Weights of a small sound classifier.
Model: 3.56M parameters, arch ecapa_tdnn, depths [12], widths [320].
Rows from block 9 of a small sound classifier, named by matrix and row number. Each number is 128 + 32 x the weight over its row's rms, rounded and kept within 0 to 255. All counts start at 0. Numbers have three digits each.
Before each channel's rows are labels from the 100 clips, of 14848, where the channel reaches its highest value: "responds to" is what is common among them. Only what is clearly more common there than usual is listed. The data: drum patterns on synthesised drum kits. In brackets: how many of the 100.
# c30: last pointwise conv (model.blocks.9.c3.0.weight, 320x320x1), inputs 160-319

responds to: four on the floor (100); closed hi-hat (64); tempo: 80 to 90 bpm (37)
c30.52:116100150113187080091159123092158125122091096128080119129094137100111108105108106088163129134135050081087108092161183105101140124184055096145120126151133143117072140186151147154146150151112097139147147143137125144137177093102098146201122161110117147155134153110162148146114087161150113153080193103217114130117098153097159170141131102110154116067194168109117160080122109149131125109116098191124164118151160070130119149186127122180176111124183166085156146161193115120201186065102114

responds to: rock beat (74); tempo: 80 to 90 bpm (44); tempo: 70 to 80 bpm (38)
c30.278:183119149181199164138030105119183120123116153172159075217131097120070110136083119121142162142114084107190099101064119098087105136109136121148117144111139101136113121157092168189145111073161160130129094151153088132148083248168162139122159170064115149133151145108097127124077122078140149131075136078116112099120126137121132131197085145102149162126119101073065158107146104123148102121091140154136144125085161098129130113147086092137144117146127125078159150108140148123114117067162055

responds to: rock beat (77); tempo: 80 to 90 bpm (44); tempo: 70 to 80 bpm (44)
c30.12:132130146184119098119134087124145129150165180170152149136151148132104047110128133196137187157128132137118101065061106094104170112110139177160113125162151098101164123124167132099122138136150097200148174104159058131177138104168130120117113162122145174142126106077106143176189073140094073185177111117129131106089111116139039158115102163159111130125150122124128150154157061157151165089131101088088110156149154087089100151132074153158123161154106102132126105087111131150134105137170150

responds to: shuffle (65); tempo: 70 to 80 bpm (48)
c30.191:118104187144174082099097087162186113120150091107104172112158102182153076152159116134122186121086042099071150121137176166203191136144165110133138109133159090095145155072076052092123162127155159129102098134191075134105137133088127077123165080128161152174101149072111164110140085097100102093093112142111140140146134139130145122112057114176109169152079103146088143108108110062141099147129148151161153111145087134132121183072066160103083141144224113125213123128094036185115065120202167

responds to: shuffle (97); tempo: 70 to 80 bpm (42); tempo: 80 to 90 bpm (40); muffled (low-pass) (30)
c30.103:132161134118107174056108085143123205098086107140126121151178124104122135146137103159165122072193122125083138080188126125120127184095134122114132067185089065102122170097103078109106153120177182139116060163118162131165175139118166105130159122137148133102137117128128115146157130125113109119160155134141101101122102082147101148099175133117113127207175082110085150128178189070091101176103143126155117096140162143143087156100136111076126153144172130160122113131136165148117159173134052

responds to: reverberation (63); text has "reverberant" (63); rock beat (55)
c30.185:142103144128101112132165176086153084132165113123119184119153098149135146115117106124121086119165153132182133121169094109166108133106154144091157115128091072122123163103104108173150114180124108157187140146129174184113159130099128062104126160092093156142120106225093134132044077166081128124128175151121197109140141096149129134100145118122154108097108105104094084134121176119090130168100122060058148093085146167135112157170076106097084154173144157137159198076105071110122121086129126

responds to: random hits (63); four on the floor (37)
c30.62:139175118057113095154169109137119083144165101073082156147141132135184166124135097088105120134142159125169088147113135125116143124134112159137129117062137147143128112139114078088080176072075075165125074190102108124102106097159131097174053117070132134203138095134132142115122091095090087142147152107114175107132108150163177106132208170144107101106177078121106161198145143184110162135136148140111142112137157045100109157111104175121165102138191086120102080146129118126154135151119052

responds to: breakbeat (99)
c30.235:149102127222120148142086118106120164124178230137161137113113069184110084168133150098115106094110161142149123182149114121093157175078163124119081118120099103135169160180179145122138194119133123170110118114149043126104132104165129132132083143103222102107106175097120109120113137115105183196126092143144146128081128134128135122157135159026125165226109056174177146166135122128089187142084100117161159123092120116161117137131131161141185138084107122134172151139084144075158089099146164

responds to: tempo: 70 to 80 bpm (70); waltz (67)
c30.107:072144088178082118173123114089151144151143129108176178108146114136059140137166135171115107142123111139124077134099147176140134136134150116171130121057130182091104096060052144122161167128106064121151162111112126137135085116174114176133130116066086099160157161138139113150100186103124161123131136171179081125101139084102059118149160135124175142128124105098159115139148108113166117175119167149111097146085122117136080119125073112147171157125130094147139141140099100139136115102160089

responds to: half-time (87); tempo: 70 to 80 bpm (44); tempo: 80 to 90 bpm (35)
c30.147:202109139092111181128129114157167110153153065063142103110141113157167101132095113127111075060130083103097133092099107125091105092114136132084164050107126096089135115100145118149087123157079096127070131141118156185148127116142079111157077140088136099137123137134128163144126054143095127127112158068172082162139116138137102168128141155091056121132112196112143118146148077136169123172135133171144122103137162091144162101155186117117079161187132121162127174149119090118145093180093121

responds to: half-time (80); tempo: 70 to 80 bpm (34); text has "noise" (34)
c30.257:136155124139056137091121168117104142202225141121114100115129099063110165138116051140139100143156086144126125123120068075141102181106136140120086103177065111159121158169162104102164141130146082124069107141120075096128104066157125105148121122129104123135094165135136194121138125124138156127157074091126060174139035170148091201117107144171114122107124175143101114140108167120134086162126122134098178129155125122102127157144110101114166153114072097107092166070132125160067083146142193

responds to: four on the floor (97); tempo: 80 to 90 bpm (40); tempo: 70 to 80 bpm (33)
c30.243:121107172082132100169150177099104097130112081092093112056132144139118168150158098141117160128074149063119127148174149144130110115165078131061179134163128124116104118159079163135175100120074180123117138141133170108103100096092143109148089119094184160170130124117186158137135151117144110108151147130199181125081173138114166157145144141092146095110156117149163148131096145146201109111125085184120143127141137153132087168162163113166179115151148181106123203151158177153193209134067198

responds to: one drop (100); white noise (35)
c30.206:110155132092103131100146118084164108109090159100133127155118167145136156162175159142149085143136113138145132130182169143104142103130117104109175185114110117134162104108131174139127161145138153100087142121142194114145210112115090118147084149096166127121118143073122074126201125116165139126193125162132111186056163137125160104136236203100076121134101116093149145122124108163105090100044069173184121151171162158156119128159142146094185179127138118147192085144167170095144176154102162

responds to: rimshot (84); tempo: 70 to 80 bpm (56); dembow (48); breakbeat (34)
c30.85:102096165181167070142143120132147116111082035074097159152169129127172110116084099092160120130101124148119108067161204157112112181118131152102147047141116059093198141135175128152067088137144093115104185129097160180064096140152061116134137179147067188151078104132073153165138124108135142123146136149122091159178205126094165154125114148127139096108112149121092159159055129144157120067164106131115196072147118098110124168145136107129133104147122140100121126086141079100169163114123155

responds to: shuffle (48); waltz (32); tempo: 80 to 90 bpm (26)
c30.167:145095104174147125124140138158155187198085128100086095186140116093077118114082088120061117163157084115182117128189108097087170191163157130149138142162106120105121115132130118134148075127113120117102111126039172120150112135150091109141176136099148142111139121129141081140175197104120099153134120135090137100145179169134095090129104103130116131153107122162121114160135138059100115150084129135083104156139024116117113097146166164116093128105144109071134131161064126164148138130159118

responds to: rimshot (69); tempo: 70 to 80 bpm (60); breakbeat (57)
c30.148:105072116133093086114087174122070102134115138177108108171126124152133203081132147166078080161100030164119148099135123114112157093118110076176156163134146062123096108090111107108083105105110088138200175122125122118110076178125125131113139133145105114130117173126140149232108106164157108101142130108078108152141189114190142135172113141146133105081077165153102150112089133187101154147105117134113136092150156137111121073172092100122121168109093133152143129084067137114083107119139090

responds to: march (89); tempo: 80 to 90 bpm (33); thin (high-pass) (31); tempo: 90 to 100 bpm (26)
c30.291:164098065162149132142154131124137081146130172091153081152125144122173092056100082133135121143114126131145160114149175101117149110123113095142156107117144133160101073113134148144112101156071089149185155153141070096117172110070103134124168143163151112093126150159099133120163136177118090164158166195129127121101132109165148223150105092144145124104171126079169095124103111112126094102135079179132118156091156127046144085132141138141068134122086093158097131167089103096053100128142070

responds to: rock beat (76); ride cymbal (40); tempo: 80 to 90 bpm (32)
c30.21:151143132117139121122179140095131140112108104136158118149124108100134115097130176104128107099111136146155105122151128141166128101093142151098237098116099133128159148116162095121153134101206118134116112061206127159100102115139050117121081157070153125130172128079120084136140097175155123161093092097115121113175141156139084073134091129092112176214116155110150183153134205118124152124179177141113092140140150165125117116162136136150129146107168098112106079162114164129096106121138134

responds to: reverberation (63); text has "room" (63); text has "reverberant" (63); march (28)
c30.203:088126079127120098128059128120160147095097145108123139182147169143174033123171120157091144115092141128139192123146113135122154087148095144146155105149115145096104149138128132128149133139128099153123131121125124100096115109043091111104149116120112090094092139126159161082084089096093122117153121140109111096089155101143111141088092118118090160068157119150155133103181093120113149095081089155103072072126111083124137137077122170135120171119119097085136084125093096140112087150131047

responds to: five-four (54); tempo: 70 to 80 bpm (51); dembow (46)
c30.39:194124143057166140090135121139118069109079141091084151130117133123125111095081114199110141097072154119094091087081146107105102116112089117105109011147130134096152141116131131108116136117167196088137092111092120107136141084192076147087165113131145074098147141197097160073079104122123092108117115064135148161148157140171148131090126099135171146090154141160136110127108148155127144133166111176159200135109137130099164144133101155096097146123125143093139112098174066132144098142142107

responds to: four on the floor (68); random hits (31)
c30.90:126113105039131134124117111071131051121113130098133112061176140126122173151171154130095092101136126123099112126150097117158125080089061069162162062141099157177172068093094110168107080149132095090133154153072115090068111157107105161115083169099153181150109144117138124133127067158139125126111112085105140111153151078105165140136129156156120138105138069076173136128111144126123128092132078120140137117159139116098159128196062113155112137171118106154118132142133132120137162158132085

responds to: closed hi-hat (67); four on the floor (53); tempo: 70 to 80 bpm (35)
c30.3:122070095082119086130124159092107150143051154144139128054107157110146149074095157161110149181087030073091099069173139163097113156100147121160138108143152094170085095069120160132121124126134131082164112145172195121118110106154081158093135138135079139146113122108122130207148155134165100096146093133166084114119177139172157066165093161096089095096147163131069094118121203115048170071125117103157100138137102150116096077096090120136088123092127162084127133115093155137135208112117143

responds to: shuffle (88); tempo: 80 to 90 bpm (39); tempo: 70 to 80 bpm (37)
c30.201:126070122123163059133148090167108158099140115160093155108102133092188123137143167158115128120124117128117131124141139126127131113152103119126154176176156085139135088075083143091146148162141144098142123124120105159093076129114138106176098143142178090156162145095130133198142108115109147103148208186094145090132157205102117166072126144095088109193096098178141115145138110138104100139146200124086182130084122123162131125098111096160133147090188134046147151184145091133114131100190120

responds to: bossa nova (89); reverberation (68); text has "reverberant" (68)
c30.1:146164136130147090083118127125114151134201134133150114091151142099049107078107116105139110130151128107140089161113137149155178176134165117094124108116104102097186101117140115077115157081134157121087133115098193082105109149157191110138159110128121123139054136161165084120110144127118112135131105170176126097124139137169097106088157151148065133101157158139110139114153144129127173106147129139134127142151163145136158131163197106185122182170148128148123154117107177136144106151104172

responds to: rimshot (68); tempo: 70 to 80 bpm (45); random hits (32)
c30.178:117094162105073052161134119163127151092125146158129094173062105097178094137159130187137185129128082167141185064113148130073096133168150136110113127172161072144122136140148111181192114112142124161154144153176076133109161170150108085117052124109112126113123095132141105092099095078123141150139149135081109156133144101132099182181144091158168132127110139094131108151088108123106113169123163114102142101119134112094108135126142144160085157136101163146154137123199101141085129095127138

responds to: one drop (100); white noise (33)
c30.51:110117145144158136106098140116111102146132097155195137115094144110105178148153114146138102158195165108099118145128085073106095140099186127161114146154121160105106130109104144108127097115116173108120157171184141148102157081088129130124125184105075130125129091135122138218073138097111163130130126082078111221075238150093132100142149147168149073095123118161162088098076132143097098159135101113143183190126130155149099130118093121103089125081108104133180092148123144104142152103086121

responds to: four on the floor (52); thin (high-pass) (39)
c30.233:084089152176099105117096118120107121119089078155156143066081132108141141174096160175149084079126131090120128122167076113187146128124101151142086144171111178171150104162103115117197100158105136124110139053106133106128116122148120124119133097120106129140146080083173093195138146119100108123150204070162179156158165101119179110121197156102126148152143185113139120112127092152204156118179136195102141127129112119144136179154124143144114154140138156110134145195194091151132135112123139

responds to: five-four (83); tempo: 70 to 80 bpm (53); tempo: 80 to 90 bpm (37)
c30.226:141096128156155153091119134083163127099130112143092100148166084135174190191155129212129133118134195194093138171063186172107140149098167167163091121172092151142149077106140138104199144093139185110129111118129094156134095143131142166178153150141153085118149086125124124130117112099117155155166125115159142116132111097062077131149110112145140135128130172185106051149142126122150109117134141082177177052134151131096112130119195109113109108130117090128145121111186136106114095120151124

responds to: four on the floor (58); random hits (41)
c30.198:238128148131132113145108115094085141103138182180123103134102101133161118193162155139135107121177157147153102183132163114119111116079115064081115117168179126122126140143153089091065158144068213141107108166152172122138134108148085083125072106090141116063177122113102126159100179120050107172079138106057149163104126147128119141110129105116065106157136064179155120107161126138091137159090131081134117149115072214104117146129116142063103095130157107092177093150138122166170087139158138

responds to: shuffle (92); tempo: 70 to 80 bpm (59); tempo: 80 to 90 bpm (30)
c30.177:123138140145168131139069075133134113120166153090175143177130158131148126127115174162114140113131129134082133098144126148108112124101049142101139156105169130104134135046136113149100098104135126112157130151183090126104145143115131098027146090122148166163131179126073116140197107125097151155067097133082115112154139131157048134152118131092111175178110120121148143159117104165174100126149142185121149160112116131160153127110131139120119111105112071116132137141097099177159149203117132

responds to: tempo: 70 to 80 bpm (62); dembow (57); rimshot (57); breakbeat (37)
c30.124:131110104118161117093098108164136114122104111119137137135131167107145087141144089167058121048144126120101107137091111153111203186130130132132121148114098100144086143134146114140153121161198124140107194141102150109155113160107127101111115144116113109126115139092086138159151122134075080182185071135145135087115081120151109189110107144190092087159170102089091132098152176187180123198165173123162159105126187120108130141149138158160137139156174173131106160117150078136119107136077125

responds to: rock beat (93)
c30.256:116090136118097144107069107138099110116100136184135126118174136119168142157119177130061169043151190112127158158108092137140144140117149107163115121120145153130131109159127138150152146160163132106048194103095095093117116113130122114140126193109153121142116144148082115122171144137053151139137156055107076128169115098140129135148139125124112124121074116138108170098127118123199115074170108136122081121123172137096141117155170086131151144100079114146123142097089153110127098093112138

responds to: one drop (100); white noise (32)
c30.55:075155119114127084076116098109109176119136141151131098116150099108119158207161142160099108090240182145136141119131196080086160132145095148079098114128094134103153136094121153102144144169167109145076173106093156141123141120150176131107100119141187159133147141151170078134152135114106108172172139117035126146142126106106170053179101111143115145159070139126146099086172146115158123137157096136173117148195082176206105135124125159134118135141073138177143103129123096138150171143115102

responds to: waltz (49); tempo: 70 to 80 bpm (39); four on the floor (32)
c30.74:089102096133123117143136149084144060142096120123072122082105116127148144058096179119122100138101149153142109068115189168107129110139152155106119156132101115094158091129154162164078143169110117122106159076079177124143080158112166134116122140125163131105126090142163136176126131135144132120121132120128090108109108181094133121092106118093108102141097122103117094104123079104164107102103093171111162108123148055150096124072089111118108102113122158117096126123171130127108118129093104

responds to: one drop (75); tempo: 70 to 80 bpm (48)
c30.248:178107169083154156139165068134142158060134064110139125138161144157080169091123158130098131139075068168107090062092105163123154183100143166090137096089118106104092141195207141155134114125080151126153159132144092137105140107111161134101130157159156106143149136133118111102097122227145097135089143129186117109145144112151104162171123092142148112132091165101185153101140080142128068164064152097137126110087092134122126093089062078082059098086141086182108119154116154096157101159078081

responds to: tempo: 70 to 80 bpm (59); dembow (48); tempo: 80 to 90 bpm (29)
c30.250:090093114089161112119117179096067115133123151160101199106103091133129101065143194132101096168096036137101144142112147116139122157168141104088111178106134163131120153140156146115128110117178133129169142080121174086141151142085099090044144130133093144127122099148105152163166129084138146141130122078092145105150130138131118180143104168169130141122108157136131148108128126073099159134152141162124098097115184138129140174158108110129154098126167143160129133117166104141105079139149096

responds to: half-time (41); five-four (40)
c30.106:142155127087131155024165136151145082156128195144108088090151133114132124160098143151177092038073104108148121134155135150135131161157114124101156076150137131102154158077098116058135152106125147148105089109114124168104128152110122107161136111121129135132136096130107124154050091116084140172171098132142149117135107113161116078115061135150101121139183123114075090109150115103100165149150105145090111129115103130140161135095129165166099117188152098097120124138151095151121115113146113

responds to: waltz (63); tempo: 70 to 80 bpm (47); ride cymbal (39); tempo: 80 to 90 bpm (29)
c30.173:129120118134158166102190146163116172129122145131076133130144125149148148142124034094098107167163125145133150150117151151143100176122078145122038125154102144110119118147115082153085106088095168166140129032153107105156162123124127086185106128118104093150079106120092151118160112104095128111165064091136089117093101117098043109079070135129097117071074137116075145122138083104124088128114111147098145038098132132164187119162183113117160112162132152128150079130168193127105111109091132

responds to: march (61); tempo: 70 to 80 bpm (53); breakbeat (34); tempo: 80 to 90 bpm (33)
c30.224:093148104153121101108117135180161117131142227126111138137125141148168092148120119102138092115141072176145099108131155140054114168220134183090081169092169090121105147115146098189108147053093155114082123106170144152123142151109129153168099127117112098163142145123110105151106136158097149149139051082136156123137159121143117133108077124111113166148091110128076103110184104120114123072095133095074092082094152135119116131142123098147149132112140079158151117122108119112123137161153126

responds to: shuffle (99); tempo: 70 to 80 bpm (56); tempo: 80 to 90 bpm (28)
c30.319:150138159118159092098098080113114171148156146210135160185086100183160064142123131124188086102123082097129123134104170090149145191127171151131118110101169126080110154122152057068136153121143184164091090141101105149116187142143136072117161052167120105089123111087091108095124126053081064160109146142058065143143115168078065063095097131117096157233090076113120122123154145132082137153095149132175118122099109109114124113078149142102122159118147161086130140099095126133123103113160104

responds to: waltz (52); half-time (43)
c30.146:175117064112135139116141121142140159179179104119131158098123165051100142127102105114156081114078076104122105117112110117139096118134105094146154103167132180141106194140192144143104106157121079192146123148091062128167133110093188116128094111072125091141119144149138160124167099181130174111106169168202155139114146116142155105089114158090091137114084116101103104077191120140106068127153106120119134118130178087146106122155112133057140174136136180135166124141113096186131133153138134

responds to: four on the floor (97); mains hum (31)
c30.129:104089098119186135114135127158112142089107145078077105147071107048099152096142144139153150164112126108148108083152149182142096111129171219055097137164139180101168112124099119100128129077168100039146132078082115133100128180105079125151155127103035047145148106121135167120103136079107127132065185088140105126118115078132148162101116115109138136109114131077069159127170134145174143088127153156140122109103149147111113156158146142140127129053100107100092142098135145163100163083138093

responds to: half-time (90); text has "noise" (33)
c30.271:146148138167131159164121114080122147145093123189183087091152106145081137098115107128137151175096149157206129159095098095161173166106111160126132104096091116119131150171166166130141105201173145131120145131170064144121089132194086144062136123146103116132183147068077148132130134145098107207147142110136132096138086090125055093097134130083150152145104134102111111117148055121064106172080150088071104103090090159119101093146066156112056130144199108151059077159069152111166124180109101

responds to: four on the floor (84); tempo: 70 to 80 bpm (42); tempo: 80 to 90 bpm (37)
c30.134:115138143117106162156145152080124128151135111109083210200078187128147147186131064105123159148134157167126117113092144169155114102131108196110126156115154164104190109142122100145129116117109120104139093213107108164124175104047096076179136137149098143162139148099109092103130110169119098106107132117137120124114112198090171164148164124077115173127127088155121154153187133110106117071179128116127084150140079213110109139125124106106143162094141083130150126079116130112092145114121180

responds to: reverberation (86); text has "room" (86); text has "reverberant" (86); breakbeat (63)
c30.10:152094155193136189080118143119112103094169130114111129163097121129084054145157100088129130073137108155131089101130117118117158146130106160099132132171150106095139158125078179182092153115150142151101128111152132079106097119053176160151133125098125106088174131135085139114130104101066104153192141117101119146103082163125165127091155115127099083118145119134121097081146132084140149143173144171114147122152095144110141138095113080140137130131103105097107094118107122131100131117114092

responds to: one drop (100); white noise (32)
c30.17:085089115090179117110128137140132096101170138118148128085098149062093095140167160120142128139111145064135029126111115066137132066138161093119077141120181147143130105107121134128133134167104115121057106141117154120095148112079154163168129121092129139069122075166117188162153166100161095125145125109138127152137142110137157109164194114173113097125107135133151167110090095079091134148080120132178126182176152112170090102116120113138105106127089107166198107176144155101132173074088088

responds to: waltz (85); tempo: 70 to 80 bpm (42); tempo: 80 to 90 bpm (28)
c30.288:190088158082110039138156140178095102117124133117104136117123169113132080173102115096109119147129087164136079103124122137119061149138139086086153141193177151121134176171132150122106128134091135132161105120134171130146149131138149178107071144106122149112169056137160094094183109157150090140102165157080084144086071099125148099140160109167110095124140119165143129134139131104109168126095145108086137133097115127074144139182105123158072150120102179123100170105125078163152157058150144

responds to: one drop (63); tempo: 80 to 90 bpm (26)
c30.4:117078145043151145131096136110099126157167139111128151121070103106134156106195120086136130116192117113167148186141156106090149163151098149129091145132190127138161119126149108082154077100158143111139136170165142184079132110112150105160047144128145168157176084137142128115081157147136152180141057139065144133133163160116118132146158164130157087082175058155175149150149102191057114117118113192138127150157111108150113135145104172125133137133112130067180161091076106133099108112096120

responds to: closed hi-hat (65); rock beat (46)
c30.234:142132122117132126132088062178192146125097099143140146144134111102147090164122241219181176109077183052080150093132106167132174093118109099105113101101101131095107171161146175110164177109122090112151202106122056133125079106144191160144088159119126123089099124115142131098086106195074071098101081121072049109168107159110159166078135091119134122165119155157103138127144143143116081106152080133170101128080091148105160144120172101143100111137089112077029124131163132088161097167181085

responds to: low tom (52); one drop (43)
c30.37:142175152121133124109117065125141076153132053118095100109070140120125111087113150158119143100110148068153114110150100210099104154161203126150084201193149170064149131187095123091128074087128131136144135121167138126159096124091120171150118095108120110119117103095088131145111147142157107116116114111137091154134141197134168161092150144147137119140120161051176128105129129151091092094144107121092089141127169153144119157100214125108134109112158119100124113132148140136147132144127156

responds to: five-four (90); tempo: 80 to 90 bpm (43); tempo: 70 to 80 bpm (33)
c30.100:088137127102151100140117156119101162104078142144063064147126132156137148132094149078104179153068173123053106132132097144120112114060111123138176125151057187156136143153183149138120098129076152170080133056084115146115156071121113169135101162152065185128171137067140048106115114108123097157137125150093108122171068068140188126128118112165149133134123134160157073127136083147138121112128118055112115118134120048061136104135136096117108158107163102122132111160115118132111178156131087

responds to: half-time (66); tempo: 70 to 80 bpm (35)
c30.187:115135101139150122114158145103155126152186108156165127142135126096068110137102120116078128141157089099178173154064048090130145167113134150104113084090114133096177142136135097126154153132216148130100122047124108130112078099138192063151144120112124129170147158204144107108138127148100120124145115146118157093164138141113108137102040163143083119073113093114136108173091127154182131096136117105135125140137051128153086117135183107176085122111149174170090144134127121127084108171126109

responds to: waltz (91); tempo: 70 to 80 bpm (43); tempo: 80 to 90 bpm (31)
c30.212:135195119151164088147206094155178128142158124142114123138142150109072157100072150096118066108125129148126154108157133099126166088076160103092179132114126162112124170130158115087035075113156101151147097122151050121193096137175136091100103118113077141187168171171144126106123097101080194143112125165105099060156137122166093106168115163104098137152106151111124113135132191073157139118175156136121151147185095138142119117130152086161059144172144206146128145103093189104141160153166175

responds to: shuffle (86); tempo: 70 to 80 bpm (80)
c30.164:088087142105172082121113120118116120126136152096069170179068162095104119071100087150058124063143164150096131084111116143106173148136096119098079111169143190108116118092138094076081112119152126102128109134136143092147172154145158180133061156119134121143141159112180116095123110097109126172136097146084102103165114133083152067127143144102138105072138154134145133143161101129165131136147158161149161088072112134158116109111152129102115128109148147097172140172162122144138080123136117

responds to: closed hi-hat (66); waltz (62); tempo: 70 to 80 bpm (48); tempo: 80 to 90 bpm (35)
c30.194:150123107168092080080170152152098136140096109100123102210099099126124104160149085118169146163141155117132114088121094108091236146124187139133118177139126164114095117131117101154141110134177116168082115168111099130096151143117121163172174145130071098163127114073129146150100129102127113108157117067101113163133151161107156109180137178151141087066113121094107112199085190103071098093088143138135113109144141127157119115129088064063137165096102171103160143085084159107164107112118130

responds to: tempo: 70 to 80 bpm (45); shuffle (38); waltz (31); pattern: half-time (28)
c30.230:124169168137148126126136087139096163117110101131153135131101117135118116090126127158109129096114078128148134118130114172092162115120173121120105113111178085129120131087112073097151188116102167095069085116112130168172096157135111098110169068097122122184106073134102130108186172071087091162173190178137150115194128126120112106088119162100100163227133064167089126128150076114154097153098189207122150112155140106115090125128087143095155138128137124100162161097120125160158129178152099

responds to: five-four (89)
c30.19:193102170114099107156124132157108111107085140134162157159154103161125085114115164095153077115152108132058132119073127153134114106085129111157174096086139097188125094141169187183165127119160108168145123143166121113150147132148158181113080142133154158116151128146128173145137138162176172121111088044100125170159151136093094123123100117149129121102129158131110166144114137154125042173125137138151149125145143140152116129106129132072133162134167116132187102156108159141162077091084144

responds to: waltz (65); tempo: 70 to 80 bpm (62); five-four (34)
c30.8:082064143052170136196146104073104067091184107133117122148047158181082121115089140120143141124131135114089157160130145139126147078089103088162155068132185076128108089137173147162102142144176127200111140139131138092147121103152209131101078117145118082140090145118124087159168139177156130138169142176156087104112105099148105104156159140160126149091129120149105139114156137131097121081188106094111136081129095129135137128097075102142137138122117081151083169105130119075131150124199153

responds to: bossa nova (69); reverberation (64); tempo: 70 to 80 bpm (34)
c30.221:179142109144160112118099106099147118121117065159110115118081109078130135086101152115079115109101141129138132176152107094113066141167147125123094157109130100116154165104091124117132131121102176069113078171152155079099111119097171175097147136136068103149169150139142152086082144138143126155047142187078157118131144120139107046106116190141155145139069150143157104097150173177106120098120129078088086105115095123116122113112100087105170084098140146147095106138095148115101087124165128

responds to: waltz (83); tempo: 70 to 80 bpm (50); tempo: 80 to 90 bpm (32)
c30.259:140139137147127078115038116143127124096094171080071082069136150104122124139079173189098141136106088129118037125175119114151142141148149158085145112102086101143158108140120098127168157142123123134205101163102146126179087120166062112180163149080165124134097103149093131125025090149143072108073085152144113149112079151164148120140105130150129081121099091115182150140095148129184149162162098146120179118099105130140108132130117174122097164138143126124156153174157088110173190105093070

responds to: breakbeat (43); tempo: 70 to 80 bpm (40)
c30.281:163089066090101117167078130132153111141125128177198095135151185144096115089134161151140149143129132204188092136106089081182140185128157121138116135209156163134154104126180137130135122129120133100169140123135111093138142119175172097065121134148191132107111154118164117098079145126154155108072161148162131122098151078141120122146145112114097156118111139172152131118152147165086149103113157161157099140150157097058172146129097171161143119093108140173118164159117144152157121144221169

responds to: rock beat (98); tempo: 80 to 90 bpm (40)
c30.132:151107120128115099149212142125086082073165092134127140147097152175104179107097153097143106056137128129136108130109141152122106112100133131123113111172131148148104158132140126182126132117111078078114132115160087143101119057120147125068142117144148104145145137141065107100180123138138124064124140133087120127153134113083144095128135115174050115108123172166096097163073167135108132145146175155100130178092100167098134148050143147120149131143063053182171070094172084130117108134157136

responds to: half-time (48); tempo: 70 to 80 bpm (41); pattern: five-four (37)
c30.11:193098147110080169144151127096145086138157156155090127101125081103126131124158099157095144131120096113123088144091121089102171145123164122178114147151068147137150111099131136179141108138145135140084156172141157163096126123162118102170141130160156117111141154103120164122162131150112144131177129101101150115114136154182060123097191132162135154109118138080142092158113123128065102133145072109085176103101195106172144142087188147118177165189101032146118137156170148106124091152123091

responds to: march (70); reverberation (63); text has "room" (63); text has "reverberant" (63)
c30.254:153163149152153138179111121087175172121123113099147088142108132103148110093163133171153122152134100102187099147131188149153179100187157104130057161131169122146091150124143125136155112161103138107173106137154084097137125149147091136156069169176200133109063138143082161131166123168115154188096143117102112118162092147156097127149154141099133128147120161107128143140116133100087111154122097135137136099156124087083125134145137129158148120153127170180111129139113110157133095176115161

responds to: five-four (58); tempo: 70 to 80 bpm (53); tempo: 80 to 90 bpm (37)
c30.149:165164155101129136143099150155117105170063118128113111138109123116138129088115121182105197092124078132111109122150179102138132104080100120122136115131158120153120125158150152099130087103147134121122153183145113169135145070161095114106126164072133175136104144121160103143110069098099127170137124105160128161124131070147138136137082138167147161106149093052153102110104099132087165116151098141070154131132135043139147142106184107137132134192105103105091150145154107153160131190088101

responds to: tempo: 70 to 80 bpm (56); rock beat (47)
c30.78:114163106141147077099142153097102151095220121142158137119167140177150158145145109160117115154080113146147112166085145089116094130161130188130131087106137077179126125140134071118099188127096114160130125086117141165169101142137172087077124119184128128107156133123089172131115117153136157180146135102098129153130195148092124148143079079182171081102168150098135080108129175049080129072155092078139097091150150151135045118098130104180071066130106089184130141130120138137162092104143164

responds to: random hits (98)
c30.114:099090126139044160101109132148177151157077138163156102121110166115091149067102142126154094119143119157114173080149140124104106144095091118126121108139148120122132144128165120182120092133117182183127179150134161064111123208140069113141173110137140154152143137152176137108141111127106096115135090147078133085143076106119106180156139142111156115123115162123054118196138139175125083113152130147112084116165121120162082154193102147086199168126123095112139109127083161148098124154112132

responds to: bossa nova (96); tempo: 90 to 100 bpm (28); tempo: 80 to 90 bpm (27)
c30.56:159141036168116115163136129196122147169154079080143129119101115094137053157144069146152067138106068155142126131091121124115112103144107126107086106144135114116079100118126151175095110176174120158096172116135114093151103098219145123092057139106149096093117109070120187130164115102098105158173102175119144072109142110104092167068102087099094066102116107145078070110149124112102128127113161122084167150121157083136116133129046155178125124142099166094118093159094110053147118102135135

responds to: rock beat (50); text has "noise" (38); pattern: random hits (26)
c30.169:164155108153192091122162128103130152136149122095152128089148137141128159162154126078182161128117170103192126147139108110121082101120105168122157126075172159097120090057156101180118163143201196179142139067080124111089104139154138104159038143133077111097112122103091156143117120143138131111123106085085082158171136139129122097127117104147179105164105130109129090078119150117119196132095118100133143117128109070134135033094126137129142089116158131160155123156165152128097111149132092